python train.py --objective="flow_matching" --tokenizer="word" --vocab_size=1115 --text_encoder_width=384 --text_encoder_layers=8 --text_encoder_bias="none" --text_encoder_inner_norm=false --attention=true --optimizer="muon" --orthogonalizer="polar_express" --lr_schedule="linear" --adamw_weight_decay_other_params=0.01
Rows from block 3 of the denoiser, named by matrix and row number. Rows with one number belong to one channel. Each number is 50 + 15 x the weight over its row's rms, rounded and kept within 0 to 99. All counts start at 0. After the name is the row's rms in percent of the matrix's.
# convs0: first 3x3 conv (model.enc.1.1.convs.0.weight, 128x128x3x3), inputs 56-62, a 3x3 kernel for each
# convs1: second 3x3 conv (model.enc.1.1.convs.1.weight, 128x128x3x3, transposed), outputs 56-62, a 3x3 kernel for each
convs0.48 110:58 47 43 56 60 68 75 54 56 35 43 40 69 88 94 40 39 32 41 57 50 44 37 56 38 41 55 69 64 64 79 78 94 28 25 23 52 44 57 47 57 66 26 25 19 61 59 45 59 55 55 56 43 42 53 36 26 49 29 17 66 67 71
convs1.48 124:52 58 49 35 13 17 51 47 68 29 08 33 72 65 63 56 26 40 47 41 22 48 51 69 54 52 56 37 49 47 39 30 20 43 42 38 51 55 54 99 99 72 77 52 60 35 52 61 48 36 15 36 39 50 41 47 50 67 55 44 59 57 55
convs0.49 090:59 50 66 44 56 72 37 52 77 45 76 60 55 56 39 67 48 50 57 59 59 59 52 34 75 59 57 48 34 45 50 29 29 57 48 29 50 75 53 46 61 51 49 39 32 53 44 57 55 66 57 70 68 58 54 32 58 51 27 58 43 27 56
convs1.49 080:51 22 42 58 37 37 49 46 43 58 44 45 44 45 61 18 37 45 70 64 45 56 55 53 27 33 27 55 51 82 58 48 58 72 86 64 54 71 91 56 61 54 46 54 58 54 46 54 48 54 38 54 60 33 55 69 52 32 51 49 17 45 48
convs0.50 103:41 47 52 67 62 61 74 74 58 54 46 40 18 41 44 42 39 54 27 35 45 55 49 37 50 55 60 38 53 50 54 47 63 72 54 56 41 65 65 35 61 77 37 52 46 50 50 55 49 55 74 47 58 64 43 52 50 44 51 65 35 39 40
convs1.50 104:51 55 74 41 36 46 51 48 54 36 51 67 69 43 54 58 45 59 56 59 41 65 49 47 73 45 61 48 34 42 39 42 51 23 49 52 38 70 60 34 26 24 70 69 47 49 46 43 44 69 73 59 61 43 22 60 61 17 55 47 36 65 71
convs0.51 113:55 59 56 30 30 25 52 61 64 70 61 54 52 46 31 43 46 43 22 20 36 80 99 93 52 58 71 27 36 33 42 57 50 57 60 60 40 59 53 58 72 61 53 48 53 43 42 29 44 34 29 47 49 43 56 59 47 49 50 47 35 21 13
convs1.51 144:45 59 51 45 29 28 60 52 55 44 18 18 50 33 51 45 40 27 48 35 36 77 99 99 60 55 56 40 48 39 36 48 48 31 39 51 41 50 51 42 61 67 36 39 54 67 66 78 66 70 73 31 27 22 23 21 25 54 40 25 80 77 57
convs0.52 098:59 45 43 40 41 52 42 35 36 55 42 47 72 75 63 31 52 49 58 49 32 66 46 38 54 51 47 59 67 73 55 50 67 55 63 85 37 43 41 46 70 45 18 37 31 51 60 45 54 63 52 32 30 43 45 34 31 60 67 56 55 52 59
convs1.52 086:57 65 62 40 52 45 38 52 64 30 43 47 34 43 52 47 34 46 69 75 31 57 42 27 73 75 71 46 55 61 35 37 32 43 53 34 58 52 59 53 45 53 75 69 55 61 47 69 60 35 45 62 48 69 61 54 66 54 35 53 46 40 45
convs0.53 102:38 46 46 51 39 55 78 68 58 25 42 40 48 41 43 50 60 53 53 51 57 63 82 70 52 60 62 65 79 83 87 77 65 36 47 27 53 58 57 53 60 39 46 57 39 50 44 34 62 60 62 92 87 82 47 51 46 53 52 65 34 32 50
convs1.53 111:39 57 39 28 23 45 54 37 34 40 30 43 69 57 54 63 61 60 48 47 18 76 76 46 61 38 37 17 33 42 66 42 31 31 24 25 63 39 29 47 62 49 55 67 66 37 29 63 47 44 36 65 94 90 65 67 56 52 49 36 36 38 32
convs0.54 073:61 53 34 30 40 23 63 50 28 50 74 73 42 62 54 44 53 37 52 77 73 52 57 68 29 28 60 65 78 59 51 79 51 49 72 36 52 57 58 47 52 63 60 52 49 53 52 65 77 87 79 47 54 27 58 56 58 53 27 39 69 55 51
convs1.54 052:61 53 52 27 44 64 25 45 70 47 35 29 46 44 45 60 61 54 52 70 71 50 65 45 30 62 55 69 55 50 48 55 48 51 48 59 73 74 65 63 40 32 47 42 25 66 61 32 64 72 38 41 34 20 51 49 23 58 59 43 50 46 46
convs0.55 079:46 54 58 35 68 57 43 72 42 42 53 48 77 71 49 57 58 39 73 62 59 46 60 72 31 52 63 53 47 32 56 67 61 32 44 25 39 54 50 36 49 47 50 30 45 67 61 84 77 59 83 64 60 81 53 50 50 47 26 41 39 31 25
convs1.55 054:40 48 28 36 56 37 22 54 44 63 56 49 48 43 52 60 44 54 37 60 44 60 48 60 42 34 19 62 54 55 63 57 72 65 55 57 46 80 64 54 72 47 50 78 62 37 63 30 29 43 34 36 27 14 55 64 51 41 66 35 35 50 55
convs0.56 109:53 71 40 42 85 42 51 99 44 43 32 54 54 41 64 50 34 57 39 49 33 50 56 43 35 44 39 23 27 33 67 76 28 77 99 37 42 45 51 51 55 53 56 45 56 45 61 44 49 53 42 62 76 52 68 61 50 53 52 45 61 47 24
convs1.56 119:21 44 69 43 46 47 75 61 61 50 45 52 45 43 46 51 48 42 59 43 55 55 44 50 38 53 56 41 40 43 59 46 46 78 88 82 48 37 61 50 46 55 70 66 55 31 45 51 45 53 26 35 43 09 51 73 28 33 73 61 50 95 99
convs0.57 109:55 48 45 50 40 63 39 60 57 53 32 42 65 75 42 62 80 42 68 60 67 47 21 32 34 45 38 75 60 67 41 56 72 44 36 33 70 67 58 29 47 43 69 54 26 40 52 53 55 50 39 55 47 58 52 42 44 62 41 51 54 39 34
convs1.57 139:49 41 52 60 59 52 41 64 70 60 47 44 73 34 73 69 40 48 66 55 43 61 25 55 61 66 70 16 41 52 33 45 52 53 53 42 47 61 42 51 63 30 13 51 52 59 43 53 54 35 55 54 40 47 60 31 65 44 25 47 25 20 29
convs0.58 110:41 48 49 49 78 64 54 72 77 33 41 47 51 66 54 64 65 54 58 57 50 08 11 08 51 75 70 44 48 36 37 63 63 72 75 67 43 54 32 55 85 65 42 49 49 62 50 55 50 27 34 57 41 64 50 51 31 45 37 48 52 49 46
convs1.58 113:36 67 65 29 43 62 42 56 57 23 59 59 67 76 60 21 15 19 58 60 61 10 07 17 55 56 41 55 50 44 41 47 39 37 36 37 24 22 17 57 53 57 62 44 57 69 57 42 62 44 48 41 50 59 66 48 17 46 36 26 36 30 29
convs0.59 075:45 37 42 45 30 49 35 55 66 39 49 51 43 46 67 62 69 69 34 24 27 49 49 60 44 28 28 56 58 76 54 61 80 53 68 69 28 23 39 53 47 49 53 49 45 37 46 36 39 52 16 36 44 24 40 35 54 36 45 70 26 41 45
convs1.59 045:51 65 68 58 43 35 67 41 69 33 49 52 51 72 79 59 54 45 60 59 65 73 58 52 84 51 50 48 35 04 63 40 36 63 66 53 43 45 61 31 52 56 56 33 24 29 49 72 41 51 39 62 59 83 49 41 48 32 45 72 21 56 60
convs0.60 078:45 44 55 57 46 45 61 59 56 52 58 52 59 68 48 56 56 37 32 41 63 44 51 63 57 46 55 15 35 41 57 51 62 45 44 46 44 25 51 67 54 55 65 47 54 60 62 51 63 56 57 65 54 71 56 54 33 38 65 50 30 51 44
convs1.60 053:25 46 37 37 46 27 33 56 56 57 58 45 52 50 38 63 50 37 37 46 46 46 55 51 42 48 63 55 48 50 56 65 52 75 67 65 57 59 37 34 56 44 54 60 34 44 29 38 42 26 33 33 23 33 57 58 45 57 49 40 35 32 58
convs0.61 099:52 52 52 48 69 35 50 60 39 42 44 40 47 54 53 68 50 49 56 54 49 58 47 50 53 51 64 51 47 39 43 47 45 30 41 59 51 68 80 48 40 57 48 39 54 35 48 46 47 63 33 65 79 48 43 67 43 49 57 43 56 60 43
convs1.61 098:25 28 44 43 39 54 47 30 54 61 59 54 55 36 41 47 43 39 46 56 38 66 54 22 56 28 42 67 41 53 73 51 60 67 64 49 51 44 76 63 39 90 46 29 55 45 41 45 43 67 24 37 66 46 35 43 58 47 47 58 58 50 50
convs0.62 091:45 36 49 54 48 56 66 51 36 64 55 76 32 46 46 42 50 48 80 67 49 52 49 61 44 66 46 67 86 90 59 59 62 65 73 71 43 39 26 47 53 45 23 31 39 47 64 63 41 53 55 44 48 56 60 52 48 63 57 52 29 30 05
convs1.62 066:37 53 44 45 55 50 58 66 69 60 60 57 49 43 62 57 54 45 43 63 53 37 71 49 33 28 22 53 51 57 45 74 50 43 41 15 24 40 55 49 53 49 29 32 43 54 61 44 56 49 21 55 50 37 53 58 54 54 51 64 37 32 69
convs0.63 114:47 51 43 39 50 48 48 61 41 47 36 40 48 58 43 39 49 28 58 63 59 35 39 42 65 64 63 39 32 40 81 69 57 80 67 73 47 60 43 31 53 28 53 55 55 49 50 49 50 56 52 50 53 53 55 51 54 29 36 21 38 57 37
convs1.63 167:51 49 27 46 62 71 26 17 33 38 36 47 49 35 48 61 53 72 55 72 51 59 58 52 49 59 56 48 44 63 41 57 57 63 65 66 64 48 34 44 39 34 79 64 61 38 46 56 35 39 34 48 57 86 35 55 41 35 43 44 39 38 38
convs0.64 091:63 58 50 57 47 43 40 29 34 95 92 98 72 51 74 72 71 86 40 47 48 60 64 66 38 39 53 61 47 46 61 52 47 42 35 29 51 54 63 69 62 79 57 56 58 59 47 39 66 63 66 86 91 84 51 59 58 61 60 48 59 51 41
convs1.64 086:72 68 73 69 57 65 57 41 54 29 34 48 42 44 42 49 43 37 56 66 58 38 43 30 57 36 15 55 40 40 77 67 74 72 68 76 63 45 41 42 31 26 82 74 70 49 57 36 56 67 46 48 37 15 67 46 49 38 27 35 48 39 36
convs0.65 103:53 57 39 35 46 50 20 44 56 61 72 50 58 49 37 47 58 52 17 31 37 36 48 27 63 64 42 35 37 42 19 29 45 63 44 50 51 60 47 56 50 40 67 39 35 43 39 50 43 43 48 49 58 47 53 41 62 63 48 60 38 49 59
convs1.65 109:36 26 37 42 48 63 18 52 58 33 55 50 46 53 46 46 57 55 58 64 51 51 61 50 38 58 56 40 56 63 55 43 30 50 46 37 68 62 61 58 38 21 56 38 26 51 49 44 55 59 27 37 54 33 59 66 48 66 73 41 38 55 38
convs0.66 116:50 51 57 52 38 64 45 42 56 75 84 52 27 31 24 55 59 40 54 41 47 45 53 37 40 50 39 45 42 42 42 42 35 30 42 47 45 60 38 36 40 38 35 42 14 60 62 47 75 73 39 53 36 26 43 60 55 48 52 52 49 31 50
convs1.66 111:43 59 65 43 50 48 34 45 38 68 61 58 62 29 43 48 29 29 47 65 63 56 82 64 48 70 41 51 48 28 65 52 46 55 39 49 69 54 70 71 51 50 43 53 66 48 50 48 42 50 56 41 50 27 65 46 51 62 42 49 44 15 33
convs0.67 101:59 55 63 59 65 66 78 54 65 60 80 41 55 49 49 53 48 62 31 54 48 37 35 38 44 33 35 51 45 44 39 48 58 44 52 67 45 56 48 53 46 56 42 45 35 47 38 46 45 47 54 46 52 56 53 71 75 52 53 62 38 33 46
convs1.67 101:44 33 70 18 31 47 19 00 40 45 57 43 47 64 49 53 37 36 49 51 51 33 37 54 73 67 53 35 52 50 62 58 49 59 52 47 54 51 37 55 37 29 81 43 36 54 55 58 24 51 66 49 54 45 74 54 48 56 63 42 50 26 35
convs0.68 101:58 44 52 56 44 68 51 50 35 58 65 65 57 55 46 47 62 58 51 34 25 58 56 35 37 51 43 36 47 44 37 27 52 71 39 71 47 64 67 59 58 65 36 56 64 27 39 52 33 56 55 22 19 23 62 63 46 48 62 71 56 56 58
convs1.68 116:44 60 94 41 36 60 76 49 66 67 54 67 61 28 45 71 41 60 43 50 33 53 42 17 65 31 42 68 60 55 49 49 49 42 63 49 57 48 31 53 36 46 48 33 40 63 56 46 66 41 73 60 27 65 38 43 38 62 28 35 40 23 45
convs0.69 111:32 26 46 42 42 42 42 54 68 52 54 64 40 41 46 26 30 49 56 46 56 59 61 49 49 39 19 19 18 46 45 54 63 60 72 73 41 49 63 35 47 59 35 40 65 36 28 34 41 44 41 53 54 45 34 44 60 50 53 47 47 46 42
convs1.69 127:39 55 50 44 31 39 57 34 51 40 60 35 48 62 41 37 43 42 53 55 60 64 48 57 58 47 55 63 58 59 48 59 44 36 56 62 43 32 38 56 51 44 63 45 54 44 49 33 52 48 61 30 29 61 99 74 30 59 61 34 60 52 24
convs0.70 093:46 48 51 52 51 53 84 59 68 56 50 61 58 47 54 50 58 56 60 72 68 52 71 42 55 59 60 52 43 36 43 67 65 48 79 61 40 38 39 39 49 50 38 58 72 52 38 37 75 54 42 62 46 54 35 23 20 54 42 22 56 44 33
convs1.70 072:37 28 26 56 39 28 61 68 70 75 49 44 61 61 61 66 50 62 51 38 48 44 56 44 40 40 32 28 36 62 27 56 66 70 69 79 54 64 60 38 69 71 57 80 55 63 50 73 69 74 72 36 41 55 63 49 60 67 35 63 52 55 90
convs0.71 082:32 65 72 56 61 58 70 59 38 52 38 47 77 62 54 42 38 57 48 60 64 36 36 55 11 35 44 44 56 69 31 41 69 53 68 99 42 63 65 60 45 71 56 63 43 26 42 37 63 63 48 51 56 16 65 53 46 63 47 45 78 64 47
convs1.71 056:41 31 48 23 31 58 18 10 52 56 51 42 70 57 37 59 48 25 87 78 71 45 59 54 32 55 54 36 27 31 43 49 55 44 50 58 49 64 57 62 48 35 54 48 29 60 80 63 67 88 49 43 47 51 56 36 44 75 50 56 66 48 41
convs0.72 120:58 42 32 63 55 65 20 46 54 69 54 38 46 38 37 80 68 49 35 56 50 57 63 59 28 34 35 69 65 70 55 55 49 35 37 37 60 68 47 38 35 12 45 49 65 46 39 58 52 59 49 37 46 45 45 45 28 40 39 43 51 57 65
convs1.72 114:48 47 38 38 53 45 28 14 38 45 36 46 47 60 61 30 43 35 66 64 52 24 27 37 52 59 60 45 49 57 38 45 44 72 59 51 44 16 13 71 66 53 74 71 55 44 48 52 50 45 53 58 63 54 76 55 46 62 65 52 48 56 42
convs0.73 106:46 40 56 50 34 54 75 49 62 45 33 66 61 34 65 49 24 45 65 50 50 59 34 22 36 33 30 67 64 62 67 33 39 57 34 40 49 61 36 47 49 32 54 45 24 42 38 54 33 41 66 33 31 50 40 48 56 31 36 56 44 44 56
convs1.73 092:42 41 28 51 37 43 49 62 54 56 47 52 54 37 46 55 64 64 56 55 52 76 86 72 45 39 24 59 53 65 64 21 43 74 45 43 45 69 51 40 74 46 38 65 55 55 47 29 59 42 09 57 56 39 27 47 81 53 56 56 54 53 88
convs0.74 095:54 43 50 38 65 43 45 76 62 50 50 54 44 69 40 32 68 42 62 68 61 66 51 47 53 34 60 40 40 57 72 53 28 41 59 34 28 49 47 29 74 69 30 50 44 46 52 37 53 39 32 38 43 41 39 33 29 51 48 40 45 47 58
convs1.74 071:03 20 37 42 28 62 42 53 53 77 51 61 70 58 46 64 59 43 33 40 42 52 48 59 37 46 47 32 35 41 49 51 54 65 85 74 49 55 64 39 41 70 77 73 39 53 54 43 51 51 45 54 54 43 41 59 48 55 46 41 30 56 44
convs0.75 086:36 40 43 40 55 69 54 43 65 58 45 48 59 70 68 89 69 62 44 18 24 58 40 62 57 31 49 56 64 61 60 58 55 59 30 51 44 54 78 70 60 84 53 46 51 41 39 13 32 39 44 50 55 50 71 64 78 64 69 68 46 56 55
convs1.75 066:10 41 16 39 31 50 68 43 60 40 59 50 47 67 69 59 73 62 68 50 25 54 58 34 67 61 46 64 60 80 63 62 59 62 60 48 18 18 34 37 35 44 68 61 52 35 55 39 36 61 32 65 66 50 55 48 35 51 52 58 28 21 34
convs0.76 093:61 63 67 56 57 65 53 62 67 51 43 50 33 27 40 51 46 56 33 31 45 62 44 43 48 58 46 68 24 25 47 45 33 55 51 41 57 55 54 16 25 38 53 48 36 42 57 58 59 51 59 59 54 37 38 37 49 34 21 36 59 53 46
convs1.76 077:33 50 56 14 37 61 32 10 38 58 59 61 61 56 50 44 40 58 64 56 59 61 56 37 48 37 56 61 57 37 50 57 73 62 51 63 51 73 55 48 67 70 30 44 37 33 65 53 47 47 58 46 44 42 43 53 64 60 44 68 53 52 73
convs0.77 102:28 47 64 47 36 44 52 45 41 51 76 88 20 40 52 61 70 44 14 20 33 50 44 40 48 37 23 22 24 21 67 63 25 43 33 32 58 39 45 40 54 25 31 53 52 57 50 43 42 43 39 54 58 58 57 42 52 77 56 52 41 49 57
convs1.77 130:46 76 85 39 76 89 51 37 37 42 57 68 24 51 54 36 39 17 46 45 65 41 46 48 48 54 42 44 76 73 45 68 80 56 45 75 63 36 40 62 48 35 71 59 53 47 51 45 21 46 54 40 45 61 66 63 80 43 52 61 46 37 43
convs0.78 108:70 87 66 69 81 58 64 47 51 47 40 45 59 36 42 61 52 46 31 34 40 55 47 41 48 67 45 51 46 38 31 45 46 24 43 62 36 43 58 41 45 50 27 40 45 53 44 37 61 62 34 56 37 18 55 56 60 61 48 57 61 49 64
convs1.78 106:48 37 45 38 50 47 56 60 49 47 40 48 43 55 56 66 63 53 58 36 65 53 43 55 55 68 67 75 49 46 61 49 31 54 37 23 43 54 68 64 56 59 57 47 57 43 54 48 51 65 46 65 55 40 20 35 55 23 34 52 20 34 33
convs0.79 098:55 50 65 49 62 67 38 62 49 33 54 46 31 42 41 42 45 36 41 47 39 41 51 39 45 48 36 40 51 36 39 63 30 35 50 51 61 71 39 65 81 42 51 47 40 52 58 62 43 38 44 48 56 44 49 69 45 36 53 39 42 44 20
convs1.79 084:56 63 47 56 58 46 53 39 63 56 58 38 62 54 44 57 48 49 51 91 67 37 57 28 61 47 64 47 65 59 50 53 63 73 46 46 35 59 65 26 56 45 48 34 44 53 39 61 48 73 62 49 47 61 53 37 35 58 42 48 61 65 44
convs0.80 079:66 52 37 61 67 61 54 44 55 35 56 54 54 67 59 34 37 27 63 65 62 61 42 38 60 41 49 76 54 85 77 69 51 54 34 19 43 52 38 36 43 49 40 54 50 49 58 50 60 70 43 53 48 39 48 49 66 47 46 66 39 57 74
convs1.80 052:50 50 44 66 52 44 44 53 48 17 40 50 42 39 49 59 50 56 48 50 51 56 39 36 53 57 53 55 32 39 51 51 30 44 57 65 64 66 70 56 71 55 43 48 60 78 79 75 75 54 84 49 57 67 37 32 38 25 51 57 59 53 72
convs0.81 085:27 47 43 40 57 59 74 65 69 63 56 63 46 63 64 41 54 48 48 53 51 61 70 61 41 55 50 20 37 43 25 36 66 19 19 63 63 60 54 47 56 47 17 39 45 44 43 48 60 77 73 45 56 51 58 49 37 59 45 49 39 40 41
convs1.81 056:33 35 36 53 31 54 66 58 46 55 61 63 45 69 58 54 53 60 52 68 41 44 37 42 44 45 35 45 50 68 52 60 55 53 55 32 54 57 56 54 44 40 50 30 49 68 35 40 52 38 51 57 60 70 41 48 32 77 69 48 72 48 16
convs0.82 084:83 60 55 65 58 79 32 49 65 66 47 64 42 36 47 73 63 66 93 71 57 46 42 49 19 36 38 49 64 44 57 57 56 94 75 51 40 24 40 48 30 28 65 45 42 51 44 34 61 75 64 40 70 64 29 52 59 29 44 50 57 54 58
convs1.82 057:45 49 55 21 29 47 48 37 41 59 37 67 47 35 65 48 55 64 62 60 85 59 69 99 28 42 60 49 47 56 63 54 42 55 53 66 60 65 73 51 71 46 57 67 35 33 38 38 60 48 35 48 50 53 07 38 36 44 57 51 52 50 72
convs0.83 115:44 45 40 46 32 43 61 48 46 65 53 60 74 55 54 77 46 55 50 42 26 46 46 34 37 44 31 48 43 15 49 53 09 56 43 06 39 51 49 70 56 24 65 28 42 45 41 37 36 52 41 36 42 48 46 48 58 54 52 58 48 51 49
convs1.83 141:50 52 32 74 53 40 51 58 64 35 65 40 46 57 42 55 46 54 41 62 56 48 44 55 47 47 77 17 34 67 28 39 70 38 43 54 25 55 50 51 70 56 43 53 61 69 69 76 70 66 50 64 66 31 68 35 46 53 51 33 35 58 29
convs0.84 111:59 66 57 47 55 45 52 67 57 60 45 36 55 45 36 35 45 39 40 41 43 40 36 38 32 41 42 51 44 42 42 46 36 51 49 24 37 48 28 45 55 34 51 51 44 52 50 32 75 72 75 55 50 51 54 51 37 57 54 48 50 51 45
convs1.84 098:52 51 60 41 54 55 26 61 25 41 59 60 46 49 42 41 52 39 39 44 58 34 47 40 36 33 23 49 53 30 62 65 56 60 48 57 44 33 45 25 24 28 26 35 42 44 40 50 71 40 51 46 22 24 84 80 72 78 59 53 59 49 41
convs0.85 096:38 61 73 62 52 56 65 49 62 62 66 52 24 46 48 25 22 43 55 48 42 54 33 44 74 67 68 42 43 60 44 47 56 33 38 43 54 41 57 37 29 52 52 54 41 54 70 38 53 67 53 64 66 65 57 71 42 36 58 31 39 49 39
convs1.85 070:51 58 50 48 56 41 31 57 56 28 38 54 58 51 65 52 46 46 48 62 35 41 58 37 61 60 30 54 46 37 52 60 44 27 39 24 56 55 55 41 51 56 53 56 57 59 46 60 60 52 71 49 55 68 53 55 63 32 56 64 39 46 73
convs0.86 109:51 49 38 57 53 39 32 42 37 65 52 60 64 53 53 71 71 62 39 30 31 46 37 31 24 26 31 40 22 25 33 37 27 15 17 32 45 50 62 26 37 52 39 30 42 27 36 34 36 37 39 39 31 33 64 35 60 48 39 61 56 37 34
convs1.86 133:50 72 69 48 63 52 51 60 22 30 47 54 43 46 51 30 45 44 42 44 78 63 59 52 56 56 41 64 59 42 56 61 60 55 59 65 45 40 54 46 34 55 19 29 39 70 52 46 59 61 60 65 46 61 55 44 42 75 81 46 74 67 41
convs0.87 097:33 63 60 49 58 53 51 71 74 27 39 67 51 48 62 44 36 35 62 61 76 50 50 52 57 34 53 52 36 03 33 59 28 15 57 70 47 51 63 54 45 71 39 29 36 50 47 50 65 65 57 54 65 57 65 36 33 51 40 24 56 49 38
convs1.87 072:29 42 65 08 33 62 32 18 43 36 42 46 39 40 57 51 35 44 53 59 58 47 41 59 46 40 37 46 94 89 43 57 58 59 42 53 77 63 50 78 70 39 54 56 35 57 59 59 25 45 56 21 56 52 39 50 48 50 92 70 42 88 92
convs0.88 112:58 59 44 53 49 45 50 45 43 53 60 34 60 55 23 52 57 47 53 41 32 60 57 45 55 57 47 41 40 22 20 29 05 25 22 00 62 43 24 68 45 33 63 48 37 45 54 46 58 63 65 41 61 52 42 42 46 40 49 46 52 53 37
convs1.88 133:76 74 59 64 65 74 75 41 53 50 61 56 31 43 48 39 47 48 55 47 50 50 37 45 48 40 58 60 74 43 41 76 53 45 60 60 73 46 48 45 26 20 45 40 37 48 39 46 41 32 55 50 46 49 82 57 27 77 70 33 46 50 30
convs0.89 106:61 53 56 59 43 46 47 36 35 75 42 50 70 38 41 68 36 42 52 70 62 48 44 46 42 37 47 40 64 33 02 37 40 11 34 35 68 56 52 45 56 60 42 59 73 37 53 64 57 59 74 53 45 56 37 44 37 40 30 26 24 17 27
convs1.89 098:62 31 59 59 53 64 50 49 71 76 58 40 65 56 43 62 47 34 51 51 74 47 37 60 44 35 40 67 29 29 59 41 45 50 50 44 50 51 56 50 42 50 46 37 47 51 69 27 56 65 32 41 62 36 49 35 77 49 65 61 40 51 57
convs0.90 100:30 43 52 50 39 36 55 58 61 36 41 66 57 66 70 43 52 21 60 48 30 56 56 45 63 62 59 43 47 46 39 53 60 46 68 47 46 27 34 50 57 55 43 43 32 52 52 48 44 45 45 36 48 39 58 48 45 27 48 59 51 47 43
convs1.90 105:05 42 51 30 61 88 14 30 58 47 45 72 36 39 41 45 39 39 78 73 83 28 33 41 48 48 46 46 52 61 47 64 75 52 43 39 59 74 56 45 24 36 65 61 36 56 72 66 69 70 58 39 49 40 41 51 40 66 64 42 72 65 56
convs0.91 111:69 49 48 75 40 59 67 34 47 47 30 17 43 37 40 32 26 42 24 40 48 21 33 27 41 47 39 37 33 24 41 39 37 48 23 23 41 50 39 32 55 43 47 60 52 51 59 52 57 46 45 67 60 67 58 51 58 63 69 55 51 55 50
convs1.91 152:50 66 59 24 84 79 17 37 49 56 79 51 48 65 55 51 64 53 65 72 60 49 50 36 63 64 27 76 73 51 69 62 45 73 67 61 34 56 52 37 78 64 45 59 54 51 58 51 33 43 43 45 44 56 51 48 43 53 25 41 51 26 41
convs0.92 106:60 55 54 25 42 52 31 43 38 48 37 53 65 32 36 79 74 56 45 44 63 29 30 19 36 61 59 76 51 75 77 73 84 22 25 41 51 67 74 35 43 40 55 46 36 23 29 29 42 42 53 43 35 43 50 46 31 71 69 52 78 58 67
convs1.92 112:42 60 61 45 70 62 12 27 37 58 39 36 65 69 61 52 54 45 46 68 55 46 63 53 67 66 51 33 38 60 54 49 56 41 57 39 54 60 54 33 41 43 62 80 70 44 33 28 69 69 54 71 82 80 46 35 52 55 30 15 66 56 14
convs0.93 097:42 46 49 60 67 60 37 45 45 22 28 25 61 46 49 81 78 58 31 36 52 56 74 57 50 68 69 23 28 27 63 61 74 33 30 18 56 49 49 55 51 35 39 44 30 52 42 50 56 48 64 64 71 70 37 54 53 69 58 65 48 36 50
convs1.93 070:73 47 67 44 44 53 70 54 64 46 55 53 44 48 47 39 42 54 32 40 38 69 70 51 54 36 53 71 79 42 34 54 48 48 51 46 86 67 59 77 53 52 58 71 56 42 24 33 35 41 37 62 65 64 38 43 37 29 64 48 35 60 56
convs0.94 099:42 47 43 38 40 45 44 30 45 81 77 58 47 63 70 51 49 62 32 40 48 25 40 46 43 49 53 41 33 38 18 51 59 48 66 36 46 56 57 56 51 54 31 34 42 54 45 54 54 50 55 44 31 27 50 57 52 52 51 50 65 65 49
convs1.94 111:36 39 77 30 11 52 37 68 64 58 63 63 37 32 37 26 43 31 32 53 44 41 61 65 49 57 63 40 58 66 47 32 59 62 48 44 45 38 40 63 33 47 36 39 36 43 38 40 41 32 39 35 43 15 68 53 61 50 48 40 57 49 26
convs0.95 087:28 21 25 30 36 48 52 46 45 55 51 65 53 46 61 54 35 44 63 41 37 53 46 51 69 62 37 45 45 51 47 65 59 65 65 53 54 48 57 50 46 38 71 59 53 46 34 53 47 49 61 43 49 55 18 42 29 47 76 54 53 60 62
convs1.95 069:47 67 61 34 72 52 22 63 53 45 67 53 11 45 49 33 62 50 62 45 33 53 27 16 65 48 48 50 42 40 59 53 38 62 68 60 59 65 52 63 69 49 43 29 23 70 52 49 68 75 40 38 72 64 24 46 30 41 37 29 75 49 73
convs0.96 108:38 51 53 35 45 32 39 46 44 59 55 26 75 43 22 55 47 36 36 42 61 43 55 54 52 38 25 62 57 49 29 35 29 26 44 62 51 56 54 55 49 57 56 60 47 65 56 39 48 43 32 54 46 34 60 37 52 44 43 46 58 42 38
convs1.96 114:27 40 46 26 52 63 47 47 40 63 39 44 76 44 53 72 49 72 62 71 58 59 50 33 36 39 45 58 51 55 60 59 65 38 59 39 48 51 32 23 53 65 48 62 28 58 51 59 59 47 50 55 67 57 20 51 59 55 42 56 69 47 60
convs0.97 087:57 54 47 28 50 54 31 58 52 45 60 73 47 37 58 35 35 35 58 57 51 63 47 38 52 37 33 46 47 46 66 70 69 59 62 56 48 45 37 42 51 61 47 48 31 42 53 62 30 53 70 64 46 61 74 61 48 47 45 52 52 59 59
convs1.97 058:56 39 47 52 58 84 56 50 59 66 87 83 48 69 57 60 43 39 71 62 39 63 54 40 44 54 33 15 37 39 42 53 38 44 56 59 63 65 46 51 59 31 27 45 40 43 27 46 18 18 53 33 42 62 53 64 55 41 48 54 30 38 40
convs0.98 109:38 38 34 49 49 24 55 61 56 47 48 51 51 45 32 28 28 26 50 56 45 30 37 29 61 49 56 63 51 44 77 62 65 90 84 87 57 55 61 67 68 53 56 47 51 38 40 42 44 31 22 50 44 35 57 43 59 72 57 73 54 50 61
convs1.98 129:71 76 53 56 37 38 53 55 61 74 57 68 79 69 74 44 34 46 61 68 72 36 31 50 51 54 49 57 55 36 19 22 26 26 31 24 43 50 47 47 60 51 30 36 38 21 21 21 60 64 49 54 62 61 59 58 56 83 85 60 63 62 45
convs0.99 092:61 53 29 62 60 42 49 42 39 33 31 41 38 61 66 38 53 45 66 47 41 77 61 71 49 35 65 53 24 31 54 53 34 58 48 55 52 63 55 59 68 60 57 67 60 57 63 43 67 59 41 65 44 30 55 52 47 59 40 33 46 46 32
convs1.99 073:34 44 61 34 59 70 37 66 53 44 46 74 53 56 63 65 66 43 50 58 30 22 46 35 39 49 58 38 63 52 50 77 86 54 68 63 55 61 42 30 33 46 36 57 44 57 54 82 54 47 55 43 60 49 38 59 20 31 36 45 48 46 60
convs0.100 083:58 56 56 65 40 50 42 33 43 41 30 30 59 29 41 58 49 63 41 42 53 54 28 45 54 36 42 62 51 40 93 71 61 74 56 27 82 79 79 41 46 51 43 63 70 52 49 44 65 61 27 47 39 41 69 69 72 61 69 58 49 79 66
convs1.100 054:45 50 44 49 50 71 46 52 95 57 54 48 36 42 35 54 67 53 58 58 50 77 66 40 57 61 64 56 62 43 41 44 32 53 53 54 12 28 45 52 35 53 28 26 40 45 38 20 47 57 29 48 50 39 59 30 52 59 41 37 62 55 39